A small model that predicts nearness at each pixel, trained from scratch: 195000 training examples.
Rows from block 4 of a small model that predicts nearness at each pixel, named by matrix and row number. Each number is 128 + 32 x the weight over its row's rms, rounded and kept within 0 to 255. All counts start at 0. Numbers have three digits each.
After each channel's rows are labels from the 100 images, of 14976, where the channel reaches its highest value: "peak at" is the part of the image that holds the peak. Only what is clearly more common there than usual is listed. The data: rendered scenes of coloured solids on a plain floor.
# conv: 3x3 conv (model.enc.2.0.conv.weight, 192x192x3x3, each kernel summed), inputs 0-95

conv.162:091104081118127120125091152132072112152099094152091149138101098105125139122050129129083133132112090171106129049154100066193082151081134131061118112113131105135112100155125143140101141058146118134085143187109136125150134124148109146196144123133108108136134101084163130150090119102089099160
peak at: middle right; centre

conv.168:111085119122118124154129109162157075139145118097181104115187176134167126146131162176080158131138111149069086103148111186126174111164155096087152097208088121137107120180124121103092147189152079153112113185158136092092103123126133105134098085115112069157150128124102206123112137166144144058
peak at: top centre

conv.0:123108174161127082149137115131166115143118112144120180132167175100107099139109157171117125119167137146089116068120119209109180110140092098112097128194104168150101095184102085113141139204125139135126112155138137110086129090103125156177142093068079112127169122169094126153173157162136192063
peak at: top left; middle left

conv.59:099074166149144108143177164181104141162129125183192072127126127106125117086134102134126156178109192166203089091103095109152097151114158137129098119109094117071154181110157132163066121125109107184121173148069110097123094146156124110135131110110192099148191137098182124099065133124149102120
peak at: middle right

conv.38:102091105133121111141128100188147145129157108131176078128172128088132095116111153154047180110164085167108076104141147185102153120105132093101122121165107062132128162145076100128090098182119131160109114203150125138116088140110083172143143123129096095176152145086103193151076134169144139068
peak at: bottom centre; centre

conv.2:128082171110144172146154143125160129137196151100195122129174136120108126097106098122108089099081176147156145172179161173126170131165195136193134139150121109147134227058136087204159112178144116182115118103142140139133085137069080090162112116145197103098177147179097104127124096149130132084
peak at: top left

conv.46:109090131159130108146142093173167139120167134129171114118220144101134113129119121155114173120154120175123090156131145243082177118140131154117125091147118077118114152135125116135107107239131134139123151170141110112107086127128120124092144122108121105134154160102092151131105129209133133051
peak at: centre

conv.147:118134158099160072155140121118114132153116155126124161094086146085153088224147128140125177130195139139077096143102108073105083070138072156130099134157150162156113102180088096048127095092114108135186148120090144135083182104092168159113132131083083144151160101154164158137193169090120144146
peak at: middle right

conv.71:123097137045154186152080209131115112115153127113170170183113136096120122084068119143106107102118133138148116114174133084175118101148204126126121130134117144180128119150102109158166122091164067128114148145108173131149091193089091095184165109161230132130140100159146102168160105082174122138
peak at: top right; top centre

conv.160:134150172118170182142111167139131153129116083118121134200080158114123104092099133177112066083138118119149127100173118100176125124128151116147066195099078167138128131104097126166129102116163124116139147089114169107100122176090092137197152101110181118147142086168119069137118160069139187119
peak at: top centre

conv.73:167152123179128091126159095117188154128091100147146148108157158134114113132134147163150112121199123109124136114106143192133165104140070107123091156108123173108142091130090109097140137204129186126159106088148122128063141105132140133143116128071107148143141138123083120124172179158166218074
peak at: top right

conv.120:104104134134141110155121101128160094139133119102156092171192164134125113141130160181121107074149079132097087126178112191074173108144120052132135123171093120142128111145118100106130147215120105115106072168158166096082126099126107122128131067119076078136092109149064197116143151166129165053
peak at: top centre

conv.25:173133103162082175123116098081133089104143108109106144141136141196088131180142164107137095121143113108059182199171139138085164146115110095139184084139140132151145077199159116111185173132173144073140124101184101134151130134144130109088067148159110151110043161201122154131192091155096097158
peak at: top right

conv.95:146162130180118092128142093100187100138097101134131186113142174179126118147163155155212129122172143108104152152117106204137181107163074144139106118136117202113106089170124115081164135199087152108165113084148129099076143119131150088124112127084118148115109104145106125133203184154140185082
peak at: middle right

conv.137:131110089095107129108144112068119107134120164137086141123146086125128154227139092094128144161116176141052127164129132121042120141111103128140184099171175110166119130133139134086135176100157095151127074147136095169139179056106157147062085155138070137112108155151110192115154088134073097162
peak at: top centre; top left

conv.5:134128157058160163147095220095129109104136143098171164144109147120109115088133129122147084106122173104131142168127139101154124094156184144161125131112129163165120122139107116138188130111139101114125154107114194136137092184093109068139138096154255144107107081182148061161174112075176127135
peak at: middle left

conv.133:125158104081138137121081178184152115098154105113194111178162120114152116033119167145130139133159072148170047109125125171127128077138165101095106165146135143138153105143075113086111107156095104119106085149122189145131066203118094081132143088129248124165117109090110114153126156138224170109
peak at: middle left

conv.96:179145139161111182098121158115156129071084104119130176142090151155079121045141173130121068125160129077115165115087163164162183139129141104096130158104132169155128054163077148150172169156183163119119132103172138134114094171139152121168112116136190177132101133136089050172130123111166195117
peak at: bottom centre; bottom right

conv.44:137114129127097182098105160114119096070135139105132172117149124186141170069149125088162098119066151077155167158139145139121155158149160142111197111135154133117107116105167177156151150111137127108089132095154126127181095134185173073062115121176190134081087143131116059085116110150122095162
peak at: centre

conv.134:169174128154096130084138124062145124089109173164085143144113121139118150157165090081197121154119185092096176155123144142077145145100098127173153134108166160159147102149142151119170117111087130103160123060137098157160145115116170113115109151132181205080113144193117079109186113140119114197
peak at: middle left; top left

conv.114:113156128101157172129082146075101081150084071113107120123132162189108152156142162182183060085102130087059175107154079119093135155128137107132110122123082212134138087189152163115162151138112103093121101156137150081086147124159135063105088099104132110087083063190131130140180159096085128091
peak at: top right; middle right

conv.60:165190135121167175162150106142155227152137116132088103143082112122102089128147087134145108127139183144151127158140147111074101136123121126211069189094110113129166199089121094171140100103142156152211111076101096151125142142060065173099091186113110160152120153167141142131131148081132158137
peak at: top left

conv.22:101090124133131140098108168101109073127124107116130099138182130128177200083103136116114092099045147139153125086168111142103141174128167122100176121142120112096106174065175170160089144140124106128074102123142172096141111079164146070126126031133128059089146105140092094089076139176086114133
peak at: centre

conv.118:155173100156136144088166102114117164135088145142091095123109100134119146150199113098164105182098186098176132110074143105099108172098079137166115169071134132076138132071130178143108133101144153125156125076102090142116193083154163176073079152097089145131122150115138102108096141130095127162
peak at: centre

conv.181:079103156103145099114124185102081088118150158141187118114161133129131155074140105131181140158103191137181134136080094113131100131126158215135113102114137159107105178110165148128127133118109108135111190141086167080133081134127158063115162083128230113099156087134177087096118121113140084128
peak at: middle left

conv.47:119087170161166127164188105122153135160169101116177076153171157153071076112140127170139109102143128148139131132132118173127170118125147130183095114119083136109139224087129060178140145202113160165147119139144149089090086136064062126182111102119127092152149106142105193125123134137139137051
peak at: top centre; top right

conv.152:126085132165107149118145136094122082141138095113179110103161140193125165075176151127135088156071171120186162157104117135130159155147171158150160089098099150046076153062189143166132192155129147110094153099142142083131105104169154065127114079144173105127099133148125113100111116155128110120
peak at: top right

conv.110:142096217152135087117191089109109141142152159116133100099133130130118142228151134135145147108189113090131144170092165099070142109114073189144118110150129124146116145069122132113125149129171141129140168088122109107087123079123183173101152127103008134127155136125126177093133147117083114117
peak at: middle right; middle left

conv.143:118078117145119106135139121181151131110152124147192145141187132092128118075061143150089156118168111176115109108169153178140180121123135109086143113151135072148130166104103092140113137190130163193102133147166139133111064127090095150188134105132162100157158141072073162126112126172151163083
peak at: bottom centre; bottom left

conv.126:144165108161143102117127113107175141124065076140127139116149161135126136129101154181164089084159101105118154072140125175131151138133078101107081163101112178108149091132110143103130131188150169113139088111143144122067135097158129110153099110065116124121134114138086094099144192137146227078
peak at: top centre; top right

conv.131:100061135127104128136148111151150087147175128114200100101205144118167146123139137149068152158108129169123089150125109201096171117153164148130151086178091100107081177132154112129075133201138095126113146184142105090118093118118123098128131095117142069142155143135118182126097111182134107067
peak at: top centre

conv.127:136167143166121069153137081182156149117117135184135129107133156088160073118143119155142201147172142159109098144102121182127141110124117159125081124130130113122141106164121114105082072166062125100204169113116093113110096161100149131121157164097135155147153133109144113154135160162163144121
peak at: middle left

conv.83:121118134161099085119132110144158078109111110130170159128200176162188155090111129148173141153116106129157120072127121184180178123178117143069148106147140153093103086085165141109089174167093150152074122103158158110117104099181169060137135077109174084126149114054088106093131153186160151117
peak at: top right

conv.41:138114135162122110097153150122157131102108113189160145127147135111159156048089105139160138135115177147208144086122135162120154162129141173121105144092136132110120161049155144159108128170105181180115148070139151101122081130102146079170143093092221119116192123098095033093117159153161156105
peak at: top right

conv.19:134134122061159181163119187123141127120180156079176101144138117122101089117193140112128116120142130141105106190141139130078125078132157082183134149160129128170158200181082067088183114138107103148154114138108154166118099174084082104097070122139233142166114121197140158177186130108180142116
peak at: middle left; centre

conv.43:106145151080172112156100151172107151152119132116160141124076143073159119127129143155100143108173095121179062097103119064162066065164115128114079176132113147118113084123063120080112079093172114108137143122064168118097155142141138143135179108095125112166137098109166109140130173080178170119
peak at: middle right

conv.53:129131186111147103139163128119170122101183157118187111155200155124113091134153105139190131095134109115163118150136165166095163077164129153210127146159135132145146219047105071138161103175077154197123099102140164147106081124077103091115157114122157115111172124100076124113143141148157135076
peak at: centre

conv.76:158117130178130106113162099113192160114103109125156112100163152144093129080119143155135081104136114104118156112140179194204188144142127116125107145082106122098139118105121137170146144188137169152117090096156135133091109113162106116195092114103173121107127149110059100105117159147172227084
peak at: top right

conv.112:132143134185120094101154124167125127153102119150179128117141140139161155087159118133157134194105223140207115129058099141131123165131131170106109122082122139041125136102169186133066125161119124125132196083101123060103118105179188106081144097092149117146136125106165080102083154164142103135
peak at: middle right; centre

conv.151:104124128109183109167076158156095114179095079110132160143077146106164122142125167174103130116172101152129092093124082065145070105139097118084071147126094174098103079167093121062097126095176120096122151146075168085078184116157146148139141098081104096185131074136169131126138174067139175125
peak at: top centre

conv.182:089068129160117119134138097164151095144170128105198070108207137141153149105144127156085152137085118169171102163131104199117163137147165164147150091131094084068080177098164138142080124213109116111100148167139129083116084121143132090126156091134133080140131126105106160125067113190130105062
peak at: top centre

conv.101:122119116205116095093143122110155102139092099137174152078149167145155183091108143158148123146140167114167153114093114180178171157153094156102093115083117180075099126095149170127113141197134162141116156099131142075066116105148162088167113088074141121120154120114113071121102176155153183073
peak at: top right

conv.11:135118128082146157153110208134147118085172151145160147163127129116133151045075087131155106100098149130209131127186163123170125106148196148172133141124137128166137179084145117183168118109148120130112105082122158154168070206091073082156161126186255131088137128156115053145148094118198119136
peak at: middle right; middle left

conv.108:093097119119148137137120136117089160152123107152060105195088082097085124138081084127136106089093100159157119086157142061103070151085114117139116125088102103137134160081134103174133133045152145116105107166099119137160176116116058210162155149138047108128121126118151145142088114113074093167
peak at: bottom right

conv.72:082087105098150150130080183123067095158121102121119146155126124112128154115049125144101105115077119155129136071152094070166101166119179135080126108119111110134110118124153149173109151078166082133074143180105150099155117131141112108164138098142125083104130095115157109126083104103088076135
peak at: middle left

conv.21:119129102074161174143060187166100115139098072102149154159098156116148140106069180177081117106147093129091119067156103099174118132134175097057103138132103143156145039185104159123102127105178080124106139171119173086116106172159117097150113095125178102136114075111147086152107139066152138114
peak at: top left

conv.121:178172200114138162110158139134172158088144140090155085103103165163108127075210153123160095133139143042170143129080185151137157101161146123166116183135115149133131101111101153153160106139116147126136124071138153137135095172160134129119131127138196176109124129128112070119116129101198164119
peak at: bottom right

conv.98:147154090169096106133098096175161132100090118141128117092155141138154129057151162142082147156150080140127109122098130210154168118129153111071139116132120112084114034171128154116085125184096132062130127132153099125128098150188170109098162144139156139153079156068094091164096140191170165122
peak at: bottom right